python train.py --model="image captioner" --dataset="rendered dice on a table" --train_examples=36250 --image_size=32 --crop_scale_min=1 --horizontal_flip=true --cutout=0.25 --tokenizer="word" --vocab_size=28 --encoder_arch="vit" --encoder_norm="layernorm_no_bias" --encoder_norm_position="sandwich" --encoder_activation="reglu" --encoder_mlp_ratio=2 --encoder_head_dim=64 --encoder_fused_qkv=true --encoder_bias="all" --encoder_qk_norm=true --encoder_parallel_block=false --encoder_inner_norm=false --encoder_patch_size=[2, 2] --encoder_layers=8 --encoder_width=192 --encoder_positions="sincos" --fusion="prefix" --label_smoothing=0.1 --decoder_width=256 --decoder_layers=7 --decoder_norm="layernorm" --decoder_norm_position="pre" --decoder_activation="squared_relu" --decoder_mlp_ratio=2 --decoder_head_dim=32 --decoder_fused_qkv=true --decoder_bias="none" --decoder_qk_norm=false --decoder_parallel_block=false --decoder_dropout=0.05 --decoder_inner_norm=false --decoder_positions="learned" --decoder_prefix_bidirectional=false --decoder_connector="linear" --decoder_tie_embeddings=false --init="torch_default" --residual_init="zero_last" --optimizer="soap" --beta2=0.95 --lr=0.0031 --beta1=0.9 --shampoo_beta=0.95 --eps=1e-08 --precondition_frequency=25 --max_precond_dim=1024 --one_sided=false --adamw_lr_other_params=0.0011 --grad_clip=1.0 --l1_shrink=0.003 --steps=22800 --batch_size=192 --epochs=120.8 --lr_schedule="cosine" --final_lr_fraction=0.1 --warmup_steps=680 --weight_decay=0.1 --adamw_weight_decay_other_params=0.01
Rows from block 2 of the text decoder, named by matrix and row number. Rows with one number belong to one neuron. Each number is 50 + 15 x the weight over its row's rms, rounded and kept within 0 to 99. All counts start at 0. After the name is the row's rms in percent of the matrix's.
# fc1: MLP up (decoder.blocks.2.mlp.fc1.weight, 512x256), inputs 0-85
# fc2: MLP down (decoder.blocks.2.mlp.fc2.weight, 256x512, transposed), outputs 0-85
fc1.190 089:53 64 47 57 63 56 50 33 62 30 42 57 61 48 33 48 38 45 34 61 55 53 40 40 58 28 63 49 37 50 52 45 49 51 49 31 46 57 47 65 54 60 32 67 42 52 52 50 57 52 47 47 27 46 57 34 44 42 42 31 81 63 44 44 35 71 69 70 45 54 41 42 37 46 58 75 14 50 38 45 39 38 34 49 45 43
fc2.190 084:78 00 58 29 47 85 62 47 41 48 53 32 64 54 67 66 53 17 59 61 22 49 36 58 56 39 58 55 73 32 21 43 36 66 49 50 58 47 52 17 59 45 46 67 93 57 42 27 46 35 55 44 38 70 52 42 53 69 58 76 49 50 51 54 37 71 48 19 63 52 58 53 41 48 48 68 74 38 48 39 54 47 74 53 23 51
fc1.191 130:50 52 57 44 52 64 42 47 46 14 73 41 79 70 49 69 32 42 60 49 67 58 33 41 48 52 63 48 31 89 47 26 57 46 56 49 45 36 58 23 71 56 48 34 62 62 26 46 63 45 74 56 51 57 49 40 56 13 35 50 35 53 38 48 39 49 23 32 35 33 62 65 45 40 54 59 62 76 64 46 69 64 10 54 49 20
fc2.191 141:29 52 42 37 49 47 64 33 66 49 66 42 50 37 49 56 46 60 55 53 63 53 60 74 48 63 51 70 23 56 47 19 50 64 39 59 36 71 41 29 68 53 74 40 72 51 11 32 50 34 50 87 60 51 71 66 61 41 33 54 54 49 31 87 32 48 36 67 65 69 63 36 71 72 58 47 49 42 72 56 75 24 39 22 43 54
fc1.192 098:43 38 48 40 60 41 49 26 77 48 37 31 37 20 99 91 48 52 50 57 42 60 88 29 59 39 59 76 37 51 50 50 28 45 61 14 50 33 62 65 51 32 70 53 61 53 48 48 44 55 52 61 45 60 61 51 21 33 38 51 21 36 55 43 49 28 73 17 55 40 35 48 69 36 57 47 45 63 39 70 54 54 41 56 57 37
fc2.192 116:66 41 47 35 49 68 07 49 68 53 50 43 26 44 54 64 51 60 40 46 21 55 62 54 82 48 52 87 50 53 68 41 40 61 49 49 73 44 47 42 35 52 48 39 39 61 31 73 58 30 61 46 52 40 44 64 35 55 43 43 58 44 45 51 45 47 84 49 78 54 47 38 35 36 47 45 03 43 92 53 54 44 59 01 49 60
fc1.193 048:50 44 38 59 47 16 31 55 29 37 51 55 50 62 39 47 45 38 51 53 75 35 56 51 52 39 66 56 56 55 51 50 50 20 24 46 42 33 25 49 50 51 64 50 77 57 50 49 62 50 48 53 59 59 58 42 50 35 32 55 23 52 55 48 78 31 29 35 44 47 49 26 74 63 65 69 47 56 35 34 24 63 62 58 44 37
fc2.193 048:61 50 50 37 55 43 37 45 31 30 44 70 39 50 14 50 30 50 50 47 53 60 57 51 63 45 99 59 72 50 49 49 56 50 65 40 23 39 40 82 64 36 56 50 10 50 63 48 78 77 50 59 50 54 59 53 47 61 35 66 40 49 50 68 38 43 47 41 54 44 49 50 62 71 45 72 47 74 48 50 46 28 57 50 52 50
fc1.194 065:33 62 63 38 60 55 43 47 44 39 50 70 36 95 67 38 52 53 44 50 73 56 53 52 59 33 45 38 46 69 48 22 48 52 64 44 51 53 43 05 53 45 61 65 61 75 34 43 67 62 57 20 71 52 47 46 48 45 81 68 54 44 88 51 46 32 39 42 71 50 56 49 52 62 53 68 53 59 48 45 28 64 34 63 83 58
fc2.194 071:70 49 71 56 61 57 46 31 28 43 55 50 54 26 20 42 66 51 62 77 57 63 23 35 72 63 50 62 53 34 62 43 22 50 87 49 46 29 53 49 95 53 11 49 36 93 42 32 52 77 48 46 77 53 63 84 44 37 54 41 49 59 51 29 36 40 36 47 54 70 42 51 45 36 51 52 56 50 17 76 64 50 49 44 48 50
fc1.195 054:53 79 59 27 47 50 42 60 49 40 42 56 56 60 46 50 69 74 28 51 50 29 52 30 49 40 61 47 48 46 65 46 57 61 55 39 61 48 36 40 30 51 34 39 66 61 53 50 72 57 59 53 59 37 42 32 80 63 58 69 39 33 67 31 62 44 24 55 52 41 99 54 48 56 46 58 45 55 59 57 56 52 51 20 39 76
fc2.195 053:69 51 36 61 34 54 62 53 67 59 60 62 49 48 77 47 76 54 08 17 45 34 49 48 33 51 41 22 44 69 49 54 37 49 35 47 48 97 48 52 47 37 53 42 31 44 49 43 49 51 39 40 69 70 62 57 62 50 32 50 54 61 86 47 71 26 53 46 57 42 57 50 35 58 48 56 49 61 45 39 22 33 37 49 44 49
fc1.196 081:34 50 61 60 63 48 52 51 55 69 67 48 60 80 62 47 38 42 53 46 64 47 39 49 44 13 36 43 57 46 25 65 43 51 54 61 46 76 69 46 52 35 01 41 48 62 39 42 72 50 36 27 29 72 59 46 44 85 46 45 40 41 15 31 51 56 58 29 32 53 70 59 54 70 61 60 37 49 52 35 66 50 53 59 38 49
fc2.196 085:57 47 78 48 63 39 60 69 82 63 32 42 30 38 54 60 48 58 51 24 61 25 27 49 51 44 65 46 47 58 54 36 32 28 88 32 73 56 44 92 36 50 52 19 66 26 57 51 41 30 45 31 62 21 63 13 59 60 66 58 21 37 40 54 73 57 46 50 35 52 48 66 49 54 51 42 59 68 69 47 43 40 52 54 41 50
fc1.197 170:43 44 37 30 56 24 17 30 80 67 47 49 29 57 91 46 31 42 44 63 53 58 83 48 42 59 71 56 84 46 42 27 79 50 36 25 24 68 37 48 41 42 58 51 37 66 41 71 42 58 18 23 65 51 47 52 47 44 70 57 18 61 47 36 60 52 52 67 57 61 35 65 37 77 31 53 63 43 37 49 36 41 42 35 37 63
fc2.197 134:73 78 51 42 49 70 44 54 42 65 53 68 63 46 18 36 42 38 47 37 48 50 29 49 58 46 34 50 44 56 37 53 26 45 63 52 24 44 50 58 43 70 74 41 49 75 54 53 58 52 64 60 52 64 34 50 61 68 49 77 33 52 57 37 90 52 43 60 54 55 37 40 54 50 53 30 36 61 45 71 68 53 48 53 57 37
fc1.198 176:55 43 57 49 26 64 45 65 68 23 60 29 24 54 26 65 36 54 45 54 60 46 34 44 59 67 35 56 43 19 40 47 65 52 32 36 52 74 61 51 77 55 64 51 46 96 79 47 94 50 44 34 54 44 30 49 50 56 49 46 60 31 59 67 56 76 38 50 73 70 61 26 52 53 44 52 45 60 52 64 59 57 42 61 52 29
fc2.198 167:81 62 36 55 54 48 43 44 30 34 34 66 49 43 37 39 57 36 69 81 51 45 63 37 49 52 32 57 46 43 31 37 49 50 51 63 57 45 52 33 17 23 42 91 27 51 54 66 48 54 72 56 53 19 49 50 66 52 08 54 45 50 35 73 41 72 55 84 52 45 00 33 44 54 73 41 69 57 49 44 51 50 43 67 29 49
fc1.199 162:26 69 59 50 25 41 55 34 50 40 55 64 61 46 45 29 26 49 54 44 45 63 65 39 69 51 38 49 59 32 51 16 49 58 53 43 48 61 12 59 50 49 51 73 37 50 55 77 50 43 50 54 69 37 56 32 83 48 21 51 48 20 51 65 45 87 58 27 60 48 48 42 37 48 46 52 41 58 52 50 43 56 53 63 36 54
fc2.199 125:49 29 51 53 54 89 63 60 59 64 52 38 80 51 38 37 50 70 45 45 59 46 46 82 52 57 54 50 66 68 52 54 67 40 50 60 36 54 48 36 56 51 51 59 41 57 55 68 49 56 46 66 58 48 52 50 44 46 25 42 43 39 46 54 46 38 57 16 26 79 62 53 62 40 49 59 58 61 44 60 68 47 76 44 42 54
fc1.200 057:51 62 59 52 46 48 65 50 41 43 64 43 75 49 50 60 47 27 61 60 51 61 58 69 45 59 75 66 48 19 59 49 80 13 21 63 59 51 51 46 69 45 51 20 49 52 37 55 46 64 32 45 39 57 75 91 49 49 28 50 54 55 61 54 32 42 47 56 45 44 71 52 57 37 58 52 76 68 40 40 57 59 56 27 74 78
fc2.200 066:34 32 39 39 49 44 79 61 44 60 52 69 16 32 53 56 28 39 76 37 53 16 48 43 57 62 57 36 49 68 53 54 74 53 63 59 47 42 52 41 42 03 53 55 54 38 30 53 65 72 49 42 62 29 43 28 65 63 39 51 74 46 52 59 53 61 60 23 46 47 33 68 65 43 15 57 66 36 47 63 66 51 50 50 52 45
fc1.201 082:40 83 42 31 47 43 50 34 62 44 50 48 80 56 44 52 21 62 66 53 54 51 73 52 46 37 36 74 58 62 38 61 65 67 38 57 39 44 23 44 11 48 51 66 81 36 49 47 45 41 40 51 48 45 44 48 47 62 45 68 57 22 63 45 66 37 16 42 26 57 48 59 29 50 82 31 48 53 58 46 68 60 21 38 47 47
fc2.201 087:22 41 48 76 53 50 46 43 33 56 57 39 35 57 53 64 40 60 37 44 29 63 31 46 69 37 53 69 48 50 49 63 47 48 39 37 41 36 40 55 58 46 69 52 64 45 58 45 50 44 42 30 23 80 59 67 49 40 35 49 71 55 61 40 58 53 54 51 41 47 45 59 51 39 57 37 25 43 68 56 61 62 56 49 12 53
fc1.202 041:45 60 51 39 42 55 18 52 74 44 30 30 36 59 53 64 66 61 37 61 51 47 70 43 63 51 35 70 68 42 55 38 43 41 30 58 47 30 44 42 55 51 65 65 86 25 59 33 64 56 63 41 47 38 50 42 12 38 53 33 54 34 69 71 64 60 20 53 50 68 54 34 48 25 51 98 49 61 52 50 62 49 65 51 47 53
fc2.202 042:49 79 46 73 33 39 43 35 51 37 54 63 79 51 54 68 54 50 18 70 51 39 50 59 45 51 30 39 55 54 46 54 46 50 22 49 61 49 45 49 07 49 65 42 51 70 63 40 54 37 49 45 57 34 46 47 23 46 28 61 41 59 52 46 99 64 47 54 32 56 48 34 05 58 40 53 47 42 41 65 48 42 48 48 39 29
fc1.203 067:54 43 55 51 45 78 61 46 30 77 64 58 57 58 43 51 46 48 59 34 47 48 58 35 51 84 36 52 49 43 23 43 40 66 44 72 55 52 60 55 46 61 34 60 42 56 50 50 49 49 86 51 51 68 64 38 41 00 54 37 54 18 77 64 57 28 80 60 32 44 41 57 54 47 50 61 50 64 55 45 33 59 53 64 72 51
fc2.203 091:48 62 57 21 50 47 50 06 36 75 41 50 71 38 93 59 67 40 17 73 43 70 54 56 45 66 59 40 64 89 47 37 59 72 52 36 49 51 66 18 59 47 57 23 47 57 51 13 46 51 55 41 53 21 48 42 54 56 64 68 57 67 34 95 53 47 26 51 59 39 64 46 31 63 38 43 47 53 59 33 48 41 61 52 50 50
fc1.204 099:42 34 50 45 36 48 42 67 05 47 35 40 77 62 64 59 64 80 27 35 62 51 34 46 45 61 41 52 47 45 61 40 53 43 38 47 41 49 51 74 69 69 79 28 75 44 70 62 33 40 45 96 55 40 49 56 30 15 48 40 44 55 45 50 49 25 68 70 57 40 55 26 52 35 81 49 63 83 54 37 52 36 48 57 38 74
fc2.204 108:90 63 53 62 54 69 67 52 57 46 45 65 63 55 52 37 21 49 59 43 68 43 52 58 28 52 47 71 38 57 56 34 51 73 42 92 50 45 86 59 38 87 33 55 33 35 62 85 64 34 49 47 57 35 36 55 33 37 38 80 13 47 67 42 45 42 70 48 37 67 55 51 74 73 52 63 53 33 72 54 54 50 53 63 46 39
fc1.205 090:47 51 71 73 54 25 67 52 32 55 65 52 28 51 52 20 62 49 44 37 67 62 54 58 49 38 70 33 67 57 76 71 56 81 51 42 52 73 55 52 12 53 51 31 56 30 50 37 45 58 40 37 68 51 80 28 48 38 41 29 73 22 82 50 52 68 59 47 65 44 28 56 52 67 61 31 71 45 28 51 47 53 43 66 52 65
fc2.205 098:44 68 46 62 64 53 70 47 28 44 52 66 51 36 50 40 64 49 55 43 57 56 50 56 62 39 40 38 37 34 41 53 17 63 66 68 55 61 34 71 49 35 48 45 42 33 65 38 45 72 70 79 33 24 67 52 60 79 67 50 40 37 51 57 58 40 51 47 53 50 51 49 57 49 35 46 69 59 34 85 56 42 52 43 52 29
fc1.206 055:60 56 48 35 22 68 77 49 52 58 63 64 44 47 53 67 13 39 38 51 62 51 56 44 56 63 52 40 31 59 71 52 67 16 45 32 72 33 65 73 57 37 57 40 39 43 45 48 39 63 70 49 42 55 40 60 32 46 27 32 23 44 69 52 37 36 75 87 46 47 72 37 31 50 56 42 25 94 50 48 32 49 48 51 51 52
fc2.206 058:52 25 32 51 89 57 59 37 41 66 61 37 54 77 53 68 50 66 65 64 51 52 48 28 49 42 67 55 84 53 50 72 41 58 53 70 54 61 59 43 47 62 44 53 53 50 62 61 82 50 38 31 53 51 31 71 62 80 55 63 75 46 16 53 50 23 45 40 60 29 68 59 49 54 68 33 67 56 19 50 31 48 46 31 45 48